Weights of a small self-supervised image encoder: patch size [8, 8], 18.9 epochs.
Rows from block 9 of a small self-supervised image encoder, named by matrix and row number. Rows with one number within an expert belong to one neuron, the router's apart. Each number is 500 + 25 x the weight over its row's rms, rounded and kept within 0 to 999. All counts start at 0. Numbers have three digits each. After the name is the row's rms in percent of the matrix's.
Before each expert's rows are labels from the 100 images, of 14848, where the router gives the expert most weight on average: "top examples" is what is common among them. Only what is clearly more common there than usual is listed. The data: close-ups of made-up surfaces with and without defects.
# router: router (model.blocks.9.mlp.router.weight, 4x128), inputs 64-127
# gate: expert gate (model.blocks.9.mlp.gate, 4x64x128), inputs 64-127
# up: expert up (model.blocks.9.mlp.up, 4x64x128), inputs 64-127
# down: expert down (model.blocks.9.mlp.down, 4x128x64, transposed), outputs 64-127

# expert 0
top examples: wood
router.0 103:487462538454475494527466493527506524459506535524529527501497506490547477463468469485491524507498528490532504538480467485475510466493523472511471488524482449499494507478480519484506487503449503
gate.0 094:537429501489561471513489521521496508441520505478509459514526505476488495496499448476531508471531462495559508516487509520497487479523546475489511520490483504530494539555481489499527497495472511
up.0 098:502500475500483488501501539487510508473486514487538566500508513527495487491533473452522508544485469480483481525504480513479467548524492490489516578533471523548500514493503515472499528491501461
down.0 096:520476496477493504504487504497538510473496471511509516492478474470482500445479463532419504503479482493502502482534489509510479497524488554457480511522443498528472470528485479484498543470498445
gate.1 108:526498467465514490539489503532489494464496483502482480550478544438480478518518511512516532445569478494540495507480482512518523507554530483474509486459481479522466523516539536496495459474481518
up.1 116:482498503509539532455526486491521504542488506533511511499491489570496490524436472479499481530458501537469535488530510481506519553496488508511517453520491514512511479499565467486507508519497485
down.1 111:516495511507488534491498531515537523482518505487556527498535501485473505516542475530471462482461525491513513475464510506487469528510510556529505538464484522550517494511473466488519526477500459
gate.2 107:534521490514480500495483488530495467481501477490459467509503461476491523502509513509457484464554503440550523509509536506502483481464508472499531493494520491494512507509492465506513473519509517
up.2 101:506460530504498485502533521518491510457502508487503522497536534502519452511477510486512537453506458510511495495454504495492503499487534478494526502476464507509473488501529480464539471465516498
down.2 104:505504513478509490467530481519511474511493522521473515477514517493522533493508528483550514539513520492510550512528508531491463422464505477487549484490517506448509509494464474508543465483529494
gate.3 094:518527480547482533488522457529506511490486492532518481521475525509494502515481495484468516488472548526530503498514536537483493500523518505512518496467518479540486497528572550506479467512509521
up.3 095:472455514501518494521511526482524503490538498481512527453486500552495482540509478518471478504504474521505534520537498457529516518547500500535485506510443471506512484501501491526489542491478476
down.3 094:513470524528475483540461495499500502559524512490476505495524508503456515482464512493455516451463513541525505520479478509465514512562492493525495505552500533521545507503537486517464471477525498
gate.4 103:528503452483529496501463499542504482552530498527471468517512497510537517499487520503498501480542542475542478524510474497542531457506543483465488459497481488457511505489496495498481448514521503
up.4 107:533524492490461501533488520515470504504506512520515513510506506494540469529464471499490499469518486508555502532487501501456493492500561469535463509487528502496507550520530510514515476502511513
down.4 106:468544476495508465505469521472466495527444480496423502483512485498527510526485509501539506489504510496490468474465504472504563511475487506508494470492535477479482510483492546522437501546486534
gate.5 091:478523526459482515523528496499479481516470498497553550461463520532502475463483447526486508512484524547472477464511443475488503498516483511540487526484470493498517477503520552459502538483537492
up.5 077:530477456466493467520487483519508559533478512516470508530535488483479498562459493467548466475557453448509530518504526492496504494517524482490512525457499523458526491483499493517522494443450499
down.5 081:450461500499546485509497511494516480458505460507513489500512530479480460529441477502448484478512480514536542499522507514503497567529523472482510481507523546513518460529554487503445530497503513
gate.6 101:518465505537491553492512500533534475493521470487505514488492490518513483521521498515490481481538498481550516487492547472521513498523527502539493481472531493477535508516518461500543501512513463
up.6 099:521462521476464482475489510490534526524533505541504519525500459551534499457433475520470521517508552511513502503530509500462478460500517497542465467515534491460521510486518459508501504501525467
down.6 097:520524469527517493476496518497504500509500466488489510522513505506477448488500511482540460528544489494503514481505525525525489532472507502487537498475489479487507499513541443479470498504512531
gate.7 092:520474450510511510502480499498506486481504518485508514473505507483480473492541474500525464521499471520483504491469503513482510544498528497516527530504499540521513526548516480478527547507499475
up.7 097:484554461512506478522466512472510508560471471522477492531496518447461512510488513471546478527510521535481486466493479505523506488495511534486524510494522527472480506494503512488492489506512471
down.7 093:543486516514502474489480526525504539487524520461448491469484541540497499509520528534516508495491485509467538485496491535490514520513485483539498488472477480486500524482518542525469460465531517
gate.8 088:485487514495501501464498512586520453471520473538476520503525517495531494465510472500502521466482532527499515536476477453521479502541533529488484487477487495485499504532502487431518523496504471
up.8 090:492508533459485481555502558487493487528506499520473477505479534544454512498480466464486484522492519531506545465500478513463512444544509500482518525486498483538479505501506501503458465510525510
down.8 092:531492495475465521464503481509512496508499524483492440474508520486529532511529515512514511491475503494486499527511480536512536475509588530494469495475512503530473506476501501476521471484513498
gate.9 104:525507446535493489515526463531528500495477443486490471510498516508479514488492486484469506508532460478555528460513517495497527525459516518496518503473517479511525491543530490497514485545466491
up.9 109:490538542523534485508513565508500497505468519516519511493480524471501490541498494521529504509506472500477535513491496526505485506526532536532531529475496470507461495454514538466486493446525511
down.9 110:499528506518469487476492515525518516510504522519495506533499499453489525510506477489469537515510501490496532528495555529487468474560453511537483504522521453505503510482454480502477483489466546
gate.10 097:507479512533485515564553508507458493474512489450480485501444492481506527544525511475510499484527522518540535492509508504492501515489501527543511531470501500513507515499511541497515519490493526
up.10 103:485520511533513517516529491500526479471483489490518500500517485483464466493525499532474499483487430514495549505474511510486483512510480478509500496517511490548489487512519470487550486510513477
down.10 104:470503514467473506557512519494486522521458524510509501460485491463537536516478494503487526493503484494514496510499489491469517485526486531490489495514521493464517485512469554500502480519520478
gate.11 083:483519503554518495473530507527498485501449472517503482525468500504489523520476498529522519524505499458514543475475526482512521539502477558511559538489519524497498527487500499475505514499514488
up.11 066:520548473466515558473477539530530507509502499506505520480475516455519495508511472455514488491514452521535481539502519505521479519513524510523509502476474461476453529504523545467497491509493495
down.11 067:567480482515528486457486535474493527463519503483466504445489536498509486478503518483472536522514535522526473492515518486512501515539485518496440474500504451512526513508495488482462472500527521
gate.12 094:522496479517559482496481531528531499523507480550436467528520499495512538493465519539532522511529521514562511524515479480535538515517519544480534462501471510501507517510533497463526501501505486
up.12 092:531469542509457521477515486520552487466502528479518503499480452553465495492530492519513478518506476508511521490476561535468456506484477489498520507473504489536496497491495492492532478513536508
down.12 091:544508505489505524500484497450501487517491511469480499529502515514486486474499513466553544517475504486510509500475474530493493490507517436501505519529488519515498519512517515500494528459486469
gate.13 086:497498473528526505501505496516511445504497477476474497485466460481514551486508485487489472499548536493549527512508493521496507502519542479498517457497516479480510438493482496457507490474488512
up.13 079:484525457483513553493502542536503491467494472491513494517500504509482443527538501533482517490480492536534509483524489455582532494504491509458481513487475482522466540470506502477497531495510455
down.13 076:513504535481473531509493438536535483493466511506514518462557463492528508474509522494572518496463481496525505498486506476470515507515495511494459514515497503453447475479477498493497476531518497
gate.14 091:455547473528512482476496538470465506485455518467516444492458470460522480511502509530539515517538482454474525498476563475518530521457505527498509530487500471457484528493500504480493508502465497
up.14 092:477511459431476441490460546490481501502526522520465476531520505507532497457439505507520548488500542512516521498503477490515519477503508504473467482453519492488503486530523488481470470502503525
down.14 096:488482520519491477510485482470503496504459485506480538498545491514463499488470518468513451514488516507519505498501486494438477534481448497535527486540497532471521481497541471500536491489461473

# expert 1
top examples: stone; wood; wire mesh
router.1 104:467539498525504485445553489521474482511489476524495486472487470538487504572517492504501471517470528484440513507557508538487517522502525520531520516492505528474512448503486509530493550575536491
gate.0 120:450502541521498509514541496478523468518486484522504482469484492509520496498510491501494509538537498497474490494514520488511489546475470517519552477539515506496476473524521519507536547586493471
up.0 127:468503525512475508518538507474537477511477481526512504468495498519511500498516487503495500540528504528467481487518501499515498535493494508523542494542505541505468477531527529508540550579492469
down.0 095:503511502451512504504490529486475522499493502487488496542504517500516503497445496496537493497525521497508512492478505509493501485514512503501452505479507472480516531478489497467483486483418516
gate.1 099:486480485487488475479480546507558479528479524536514488476486496500515494514517494489497521540514489496524524522489562509487499497485466528463519486522511512485525494491501469488485535545519498
up.1 094:486497487505497473469468520477545484503464542581535489496464493508513485504510467482506504561517486457490479520513538476490478515505514504462533481491528494469490426506519508468491546566510494
down.1 090:526523507480479496515493465523447507505508497479446498526524511475486514481493557526502535457524510495490511505513508498482475477520474489523475503484499511525473555487497482524495462485414535
gate.2 112:515519503497509508465515467545444467496495474509457481485516502470520529550555516469534505461537492465496501506504512527503526483465518551459523515494490520463500473486494507508504474535528499
up.2 118:498476502468511517496479495493523533504542524477504543475516526484493491486485473520515487530479523546506474507499517524464479558503495476517528504532499486556460498492523511503447528493454486
down.2 120:525454489523513514528508492502511494530532500511551456464533499517480509500485495530472480471526499479498555507540531515503451520521517510465500517526446521512520477511531481495515523465512446
gate.3 115:513492481510537516488515479490495491504524485527489479519487498491521488523503506443457500498537499455611516513504564463506504506480492520457506467468527475498516480501491497473470513497472540
up.3 106:484501451490509518518491530499514511518487489475489546494519529509496489479473473521515471522482522547426498476485452548501488528545507502519506517517472512502475498522556511484457494541518479
down.3 111:481552488504522541518508503478538502504487460511526497525506506504514541505513482492505498494491526487523537501500494498524524512510531519517528521475505541489490506512514529486534522504541442
gate.4 092:527519499522499518548503480527477441489475500504517525504507522481541479498514495477544492504531503476508492534465531534513509507487543511511536526526522523500488521550520507499501488510526523
up.4 094:487523537520475491549500513494489493464498491530462503532535543528495461516504518489519511500536469507528492525471480495491516471510524514513486501513493474527514486509537514508523485534496484
down.4 094:466497484514503514480505544509505467480493484474498468522508525501495460552500491485554475548537483485491499489490512535502513532475474435514469474506472470519505515516511485491513472473507508
gate.5 113:494511525491519520500520489528482504526466494502493518512483493491494465548520489472528477486493483481515531517498480535510545471495538493532506472491508536461489500517501477520506481489547464
up.5 108:551499512530499479525514519464516494492509514528537502513525497512517517512493535520501539536479492506529508500471492477496492503531541510522486503504547492506525506560530510497553520504503513
down.5 114:474509484460537526455492498470480527502489519519489505488503455483523512475481488472487534538484465440497472494531450496504463493489471479445499473477502503531473492543490438473506500482496517
gate.6 121:514479473482479458528506498505476488465474498495479469499481543524503457456504482458446520506559481518486498507502528474482501483486505499500500483479507507495468468489508475469462503551456543
up.6 130:465515463534544572489475508454499510504514466491506461499482482473522466491478478466505490482480521435554502495520478503573507487496487521475460482466486467478526550510513511482471481493519475
down.6 109:454547477509492528514490505484499488485499506509549470517515487495510500543533522481485496482458448472540525517494454508514501478477482501459501486502520509496507470511488489534514516499600488
gate.7 080:488494494497507446468483504465491530504514531482505459488495505512495517525513491545501506516521482482488503491473519476470508485582486520474499529451455484477524520481487531480496541464487501
up.7 085:530485479486495504508478493519504496548542497530491537491500532484506513471471505449505488514498504465508446531521498483507508455495502469494501475547505513482552477514492477453511501541498492
down.7 081:503525481526490511452509510538516515489506488506513511473500487457522474531516496505487522532471494443478487443533496502522515472530496512498513500464481457538499477513488479479446482519486508
gate.8 088:491498494520553489458515473467469560523514528536537513481484481496494462495466468533490482502472509496482499527534486504479505533481501510508479520450514516504495481501545503511471536528455480
up.8 093:487510518529534524519506490471472512512528494535531528476479511482496438504468450532508485521485519507489509520526493506511498541518508493490513513486501486499470481531574500477455554567477499
down.8 100:500497520486511517545494515467481527500492524498516468513524484478533484490478489532493498474480498493522472523461501488467439512527474477514519461507451441495514516529489500546460521490493454
gate.9 090:501520479502525530521499500483518521504507457483494513481528458504519516498509528498476482494529541537537510451494519530492502496459476511531515504536534473448511456517540497533529495436502483
up.9 081:485535470463524523491475488541527474499454458508480454512489481509485552534522481453538462504491496528456519504508538568493543495473501530518549506499488525543487549498505532502544500501511535
down.9 085:495507472495450511444498536512486525456484522518531503500468502512481502486523493564502500507478495515452474497513512500505540467501447467486473490524479484532490510471495503511502563508492514
gate.10 095:482502459454488518527469496480502531479450438482462519519506528448506493503485478433488494486520505508516481453463480469517481487529510527501497499443500469500535500482502524469464466509457493
up.10 094:491487505500475484482487508509517442478502479490481466493502453525478497499506489491478467462495548514495522467477549516492504497503517483545492487505513499541495514498475460532494488392509457
down.10 096:470499546487473501504515485501508515485513509543484486537492544508494503475517506525491511431498513490473522503508536454480466499519504484523452500482498465511520507459513516511495488533469513
gate.11 090:530482488538520475470484480479522468486491500513502468509480449517490508417471484487462468481469537476512516507507495500525496475528517469517452477509505517514521518500500451479487492466470475
up.11 093:532491473539520460463492478469528468521462507534490468504465452492467514485483506496461474492486508477486514514508502480513484447531485494494465459490488480495499478464489480470493474497476472
down.11 103:523493521443516501514451529486505505470473508453507492506506501450496459502451477497556476530463467474517527531480473517529494533524473486474506490492457511520510520519521533479510493464478476
gate.12 107:476538504521501427457510487522509474491497506550432514487514503525507485514524455491459487500500496451487495488509521536484510488474532542529486456468515476499507485484476470532457473550508457
up.12 103:498489470467502515496517486523492504527448470496509491506502516488495502533544523482478483478554481509479496484494542485498514453482474523446536529493485523464496490457473532482513492505528513
down.12 106:510493481532480438474497508517456508491516511508497502504475511506490513486533495498479506469478522529489470540495498475486534506460508482520481497506521506482536496471510500528516480507482551
gate.13 104:494513471481497505540468573491489538457452515489478479515485559487519473534509504504518530515506444503514504550494502508531529509539507509468507508510492504513468541475524513468504489488452504
up.13 105:491533512516476536523482489536502507504519489499519514516489480493503466468502443491521476528478510484504502530523485563476474489508497448510476468508501531516495523568515472508483505529529481
down.13 110:514509474515510506504462523485521503449518513471490491515503498493472476533529474523499477492444493516491514501503515516442501527505530485550481474511468504508492482490515479509491515501475482
gate.14 099:472499500496530526510460576455511495505492493454533527482514524478524445483493491480483506534514515493510496467481495498529517513509528498525463511492526461511495543531495543464488491521483495
up.14 090:509512539461492563490465525535505532512523551480474473514487529483514542505509517472565531517490507536496525521500498541530538517483483520495530497561482521504503535503517509510536489458510512
down.14 090:477498549495502458511454516498517465515505515511453514492518525487450511480471493546503504551477515519447476520506483494466482520506474496525505508518489502492496545504483498508477462445478491

# expert 2
top examples: woven cloth; specks
router.2 099:569505472507500514492459498475527503508461535505484472523520501491507488477512513501514506501513461507539481439474494501521497502504471484463503494545515512513509489514532512463544469476541490
gate.0 087:470469480485515529500535468497508511491532450497486471483486485485559546469494459482495504493484515472504506475488508516479521501495523570516485479496535495514536500506490508495473499567492500
up.0 079:448488462511516518479531514463491490506555494525491457501488474486516452499475506493514511508487492480536537474551554509509500511472486526467479465502510489533478472507502480511453508523475531
down.0 083:497511511493508511512493516508499471486478465516505529523484513553472480480498497513482494504553510495491553503547499475523469482501496463507520497437529480486515494510479521477487488531492509
gate.1 106:504430483481502537516560506503542527486472470477537514495501484532529534525457488446499516503498502547508488487524503484511509523509534484538519504484507502530532484470516532462505487503472510
up.1 105:468501514492525470469502467526480441462545502514474498475504510493516469483513495538454485464513523506499536507468511482460506467484449514457491520481511496458499487529515456515478556516500509
down.1 106:489519465570528519512498496468529506541501507495527468505504515498520507495478516505469506487512469511497482544530497491486489507516493460510491495433486493562512486531525516498436511515498554
gate.2 099:464520478488533545504496527523522502525475500536545570508526530495513501507509464507502490524476493505490440527484514483472519529545529551500517554501492505498503489486486538505489517541464464
up.2 084:486512521509477485522529497474510475458508482461488532498487420545510505475519465524493470496467496478540507497476478502485458520524509495562437535512514455539510481488474520520522512511491503
down.2 086:508514511535467524545490522502516506497507512500524489523471523500523494467512505447488510505462479525520472481462508480494494486492502481531452475523525517477511482519481495523484514501482502
gate.3 104:485482449547512505479476550522522530456483486513490459514473494513501514461525476525509511502518487485505527467545528493544489528474518507506486518469522472531520563534502518483473549502546495
up.3 126:493504517462502497543500503534507511474488529525550531447506528456525505485521488534522489541471475493466499486461477482485502530487522540518487516534512484498510474510466513527532512514486461
down.3 120:478510558509476491523551510505489503498584514495495540485522523499479455515503505432531468520535504495483492464492528542471498541443512501508539465502501495494490509502532514479500522504568487
gate.4 092:452469540502491478497496494515503488462474501501524507499473458503447491527512432505503490482513491525466543492547507502492418505501483465541527507483512477522428468457470490501469536504481481
up.4 079:519465520459446522500535504517466499529511501495506503508478551508519498555453510458491529469493513526462508497452496487513527516507520498495492514497478487484532513507511530499480498481485498
down.4 086:492512482486458482470538501564504506510499526542506506522496484516476505534532510494534535485535474526502530481537500518504500503469531432520500507507496468523516473486548506515514529496499501
gate.5 078:465508482530523534496511491472477528497505542531521485510470519513524453543454457487450485523524490452502495543502512493497509528522455519495535525524452469486484499529533535492487531546447483
up.5 069:495519496494535495525523508490474514489528476487483505470507497508509462493487508447482457536509503465506473507475526469531544520462472520488485476489466492503490486508536531498508488496463523
down.5 068:493458507528479512557511503479532507457507495487496495519483504489491452470541482510483507469492498491488572504484482502529467495482474444459513498510487477464492486510510545494505516542472506
gate.6 104:424511523486464489528506495495458484500527520447497531485499506481511461505492489449482438518486521480491500471456472495500458490544455498553462481521493491472499484485496485510495495489517447
up.6 105:518526538473472546510499535519522535504510542518526511518499517489484493533465526485525516489472479525464544547512481496476500528530535484534489469518501512508498505526523510508526486483463508
down.6 098:499501453506506494517487483525490482547517505509467532466526485507486526443466481561473474490538486537500465466523494471496461494534496496489476513518480464500486501501538456531472509549524505
gate.7 113:441460473521513503541504528505513495447466485482508513487467479491516487465505484537507518559502514476517502521508519447548499530514541480523460526521493481486523505528491497464526552521482464
up.7 109:486482543486502514488513519491510490525492460458484513513506467511489506512476536563524523483543489505509506486506522448478514494528509476502461469473510507485570487486520456450526499473508539
down.7 105:516489427510532474447433468490504474496428503525528462494504424470499504515524485477479537500511496482501513509506539502470538491543497462526473536521538500506466509479512486495492479526475540
gate.8 100:511500470565490492487523529498487509491544472494509547470511483516501502529520490512460466522461535460502500488548469477471496473548450478544478525493523520499531492507505460532498505522497492
up.8 092:528487479497528526473516496494474525546552494465514541477534503479512517542494526505457489468502554503469465519507494505514528479539538485494484543473498556495487487516503498522513499475498507
down.8 095:453496509517517458475517503473486515494493518522513544471531533539456470490493516520507523513503517522454517494554499509525499494454528466512531491474516515503481481500529482503529528521487543
gate.9 086:452506475506533508494518502503492508495507505479534501463464472478515458503504442526496456541506486454509510503569496462512496505514486505516496542479481483495513500511504534484480566554480490
up.9 085:497467523481501496507459492546540473511467459469481553499522503505463521479499485521520503509476500533459519512506489487464456503541504453481529500483486519496516493513482446440484492483515525
down.9 091:527496477470492477466445507538478470531478509482495463529498463488472487522497495479515515488486514507501472513488499535495469493557467527483519527533547523465465520436478491533500464473504464
gate.10 111:484490488539504459479492490469472518519498459499468469501523463517506487517525486481464536498543538508512504513523546505513502474466487522513499512445480487454492520488527512546469468481488509
up.10 118:496513495512463542485514510517499500488531513485498496514472497513528498524482483476499479479492494478511517507516516496527483556535502496541474453545486477543530556517510506494475527470515481
down.10 127:496492495548527541514470478460491517486501507499497500516454540509499505476474473499461518487481485511483516497499478480533461532523464478518513499492478484558507482536519498476497520471501518
gate.11 105:493487534457522529510477486510511497494540478503518525507501533495521495460513475433472477531481526533496483512475506482483518522505473519478516475502526500535496489526505496532484494546444535
up.11 092:473526476549484462452508534477486502493478512497465468500507489505541511559527526515514467450504515471522497488468532482560513472501545511509487523495504537466523535477487498505501486484544462
down.11 091:527525482531493506498520479495491518494481509471549498490478521480484472548535514494530473504491493517514504493490482535470536490511495510489508490546473490488532545493490524497479470464550496
gate.12 083:461439520503490474519515532489512482502443479490498519516507474518502466507466464484506520540489495535479510538494497477485520519565534503542461499514453501502507476436507484483496499498497447
up.12 076:532492496514521491513457494463519494520517499487452509499487506516441473470466487495477478510511500473493515460474492468503482480534467484468501467497511504523504571511537479502517486515523490
down.12 087:540511517527445505503497479541471542505488463457474511483520499494497518458536504531476501503510527521492505520511505506486507539553489517552511521508499481474469495544471512505474496523454491
gate.13 078:476480492488496463533489500477505493480517483460479494494515492492504517524507501511474472505496498521484523530507433498452454506500433488484500477529486536492509478492484483556450500540506533
up.13 070:484490458543506520469521502483469499523518534517544489469481498487521452469518482514497533531492520507488485535513559524529492484489493532490488479492533521472457509490496482489476519490488510
down.13 078:523527513429503473469509464511495474524520529543467496485496498481460504495513480525511450514507497514481478490526518519492537524488571490499481505478520529500457498504493513499516494493517491
gate.14 102:500562480493500497448505489548493487481522503523460540480476556495506469538505491533501503445518506449493524479530517470504500491489523490518465510476565457472538505514542516507501492518502508
up.14 109:468454491500505507497489492455490487511494515454503501478519474514538528507519528482503508518540523501535448491500497479513519500490524465491480562481465485499510476482466524513473462522498473
down.14 114:537517469488512530478518489498466477487517489505480504528474526515483446486496488517541496517564470461516501516566494510519477528531513441496494473487492492516505488536508482503493524517499513

# expert 3
top examples: carpet; scratch; circuit traces
router.3 094:499495498507506506549525503481510489526527477452491518517515537460457520470495527522489506480530477522499485512465534475508476509500487525493530495438487506528475547518506466521455489452463516
gate.0 095:506464515473561494467528483479505508483479462519505475497494450453544506552496481497511485526526513481526530500526507495487515484506460547492513487464505529488488505462496498464507538538502496
up.0 098:513497505485493461507486493477456530494524529536484479544501527480496471454480511485508521494500536515499476526542483538504543487503470516490479490478467512475445500482545528490504500471468512
down.0 103:546492477516468512491513524508464550548530462535480501520495535518525515511510518508488472467541516499502546514516548525535507548472536535472557487494504497499496537513480478492515477511492494
gate.1 100:500520493508508500514550474512527505536467488509507561504474488459483511510462481519509478534470512516526510504445500503485515492542511522498524494492500539535463442531503521475472476547535471
up.1 114:474478487469516482469458523489517520464488562521499495476473515568493506490503491498539473520466462478482517552504466499482508527476517504454492467487479510490537481468488512485493476495479529
down.1 111:520535473515489501476481579489511531511558514496498516514471497596476441494514527509517496476517488510473512486516560496519504486475508482478497496502512477507489568484493512495469475464497515
gate.2 090:526531512495518510527516530472456494479466486506496489525499520532537458489479518503561540503498527474519501518507471479548547499480521475493502503526512517485492469517526559455569532494494519
up.2 083:524466482516476489525491496539476500459491504514489494451482529475476496512528513498543508497474467480496497502507447470490519480505503521466486521487509520498535439509509465487531484530496507
down.2 094:517504509495489498504496576458492487488520501479521486465517469528528485440538512440466515532515497485481470483502527505471501514411465476482499523518517466483493481512482489518474495540502499
gate.3 082:470495538497464534499483488557495485534512487456479506485545499470527494476463481513505517515477518495480485516472515498485490538532477510515480525517477471485468502547519504489481455498504437
up.3 077:463480523473491514478441504483508493459489490509509477512465533486490485499484470449488514509502490520499470494527497509521507498550510505497480534469483471511512450504483545495444519478464488
down.3 085:525453508476511487516512536518511423522476494484471473518491490536497483461450501487531523459479489504487490482530478507512483474477496492455491498497513510489476475436519507502474514453477466
gate.4 103:492526517566559570540532477459500483535509478498491522521496521509508476519504524501503506487522590500521511493518498488555506483511499477517512505498542499480509481504539494523488496502502524
up.4 105:523472509490449473493501473547497496456504520499511440524485484489513472511472497512460505510493480485492516512517487525457488482490454494447487461498482451535500440463476494472479466510509487
down.4 118:472519467526496494506507536507493521518483495513474542505525509483485496508477518479497482549512515538476532498475520548471504484515478549525508507491525522484487502524510521480470544550493503
gate.5 088:481500540431485485524485511521478532499463472474507476518514485494500499444463512509567505505504471472493492500506487493474508509506464492458505513503484529484458429502494502482541483498491491
up.5 070:486492443511499539529535498485508500516487508567482482568456481521509515515470495469487512532520542466496501531544507520530503481478483503517491484525534497475508447504507540484516446549502518
down.5 080:464529466506496497488482539505491527498478470542486458511481502526546546488515475522526539534496511500475509523558517486534516504529462482480496465473522488533496506480491551505478495548494531
gate.6 109:482481507495499491488525496529474519478506472466525525490485469495500511477517497498533450481515511484498511452463539454505527500497461519554505534479509512486538532480466497511490572486527462
up.6 089:492477483492507521490528525478539496484500456527495493492462529496502502511497484545480536480489468546508520496461498483492476491501532471478503501467500471527523566533540494488481504512499481
down.6 093:483499449531486442518507520471506500489518478528499489541496479516545536470555530493508528478522461461510500517511507534491474443469519474470494534470522495476489472494487469491480482520548505
gate.7 095:446505478518539517477476526445496487481441530530487486480465498469489493542544509496545527562487497484510515520512486487519503533452475515474516515544535482507488420488493517525488516529452497
up.7 093:499474563499529496495514487515537482487516475524522486470457496474493518537537500489480486511502476486561482516500497493488491476500480528467487489507449495521509466488484493510500483536515501
down.7 102:535533523542438519491536545530490470488544542515493480494496498528496517446568514514437493524468510485478527485489491484495533456489484511529514505532537478489490460488506513520526488553486519
gate.8 093:515505519474484485456521562492484493465461519510495458549482496552541522486520526548503556494458487516521514458545474510528510499514537503517477508479507496506491508432497521471544483496487509
up.8 090:512505546503485462458494535534475510473494496456496492491498498506524523484524505523476536480497516501528465454487534501488496516470505520512521565445497449541460580479506553498500481469470489
down.8 108:503508540480467533507480457581487469523471523503492464525487557470488515511468496552508523447492530532481504520515469506507494488511498512499504495486543513499473513494511534516492518517477506
gate.9 105:498483485505508555492486487469528489483442481482508477510427447464474520559522485467515475511482507511480503497499494490466472461505519516478511544506520494492507469451444512472503526522513488
up.9 089:461494540486529497540499506489520483467459474498496523515527512480446494551531481532514490544498484508500496456480485480469474505522494525479543479512480504516543477441508472486515480512511520
down.9 101:476493516468498505500527478476516502458526538487532506511524505538535478530505528480495540486484540572491520521483481492476504467492498472521485536508535543512503482496508554529475555485523521
gate.10 092:442519445485542503467477561459504505505451501515517533485461471469493452534490437474482458556479529492494500511510493491531499523543490502496506505475477467497457512491476539477467522538472460
up.10 081:479501499524504465532478485510501516504523512514463498492463501456496529470488496494555502506486507468470524540470479500511492520509469519514540488554503499491552503521503458439547523496491492
down.10 083:481460504442505485485486561486497531483511513498505579510518482534501488524487495494505466494507470579483486518498478523502507509509487507488465505522463500518518500525511515512451482498508515
gate.11 108:492507560506484529501536473532510499513489488503531564500512477478489485538499482528493474509460542511531499482477522489477502506499502513531498521519509522523485425522480504516493531553510455
up.11 128:533491537507459503534539458547516482550520473506500542502531507465487519497495494548475490513505549548494503485479537524489524477516516542537496519516531512513509468527492482506498524514521490
down.11 113:521513513517524501486480369517501512490451486508493499501510509369527503516522457493511509495469516499548520509463499497483511507516505534508502522484522529507507514487523515503502526538517471
gate.12 099:489493500466542539494477528498500513482475454531463466485486520442533472530452483513511525511471530437542508483479463491500501483496488507476502489513541478471488453506530488452562497540505483
up.12 103:513498454503504492530503505486484502514514485487496504488495529510490498493513517489530526498533522529468530537499535472542532496487508485506523536467536562520496516544536485498548528512468537
down.12 105:520506453489451480506538541522501494510499482505449562499488533507518490510510491534486475545511518524530504487491517555490547498536526532540514499509518499519472472496511495500443529561477515
gate.13 119:473477482481514490459522505541501500469484465507455504486466482532493511493487473531506489491506524492507511466473524453502482500512488507512504501482511441510517531492486499466466528497507446
up.13 123:509494443519535535531547498473490520527522458483540499504498527519500479522503511509497500466533489522506504505493517495524497523511481485509520555462481507481540531555580492517495535473520534
down.13 111:452512437524497467525556541484517518495501453486499499547511482494527512510488493478499503533520507486490510508484502527506514503511490519513503524465514495509469491508524476469500508541536513
gate.14 079:542514503507475501486525528494474513447474507465527530495524472500495524506518496512517511491483498525490538505536496520525493516533553488559510530512480505497487559486451559491533565505476493
up.14 084:482504508497430466514500493498478521462555526487474536494528501512486505461503489487500488461498474515471513490446508438456493523468443523491467525502481496540535520547511456532507502495488506
down.14 086:501506509452510489513479517523505490504430486477511527495511526485484460499520486509549480525495491520512484496440481493506514489532445494477473526485515544467502488528485559493508517507529462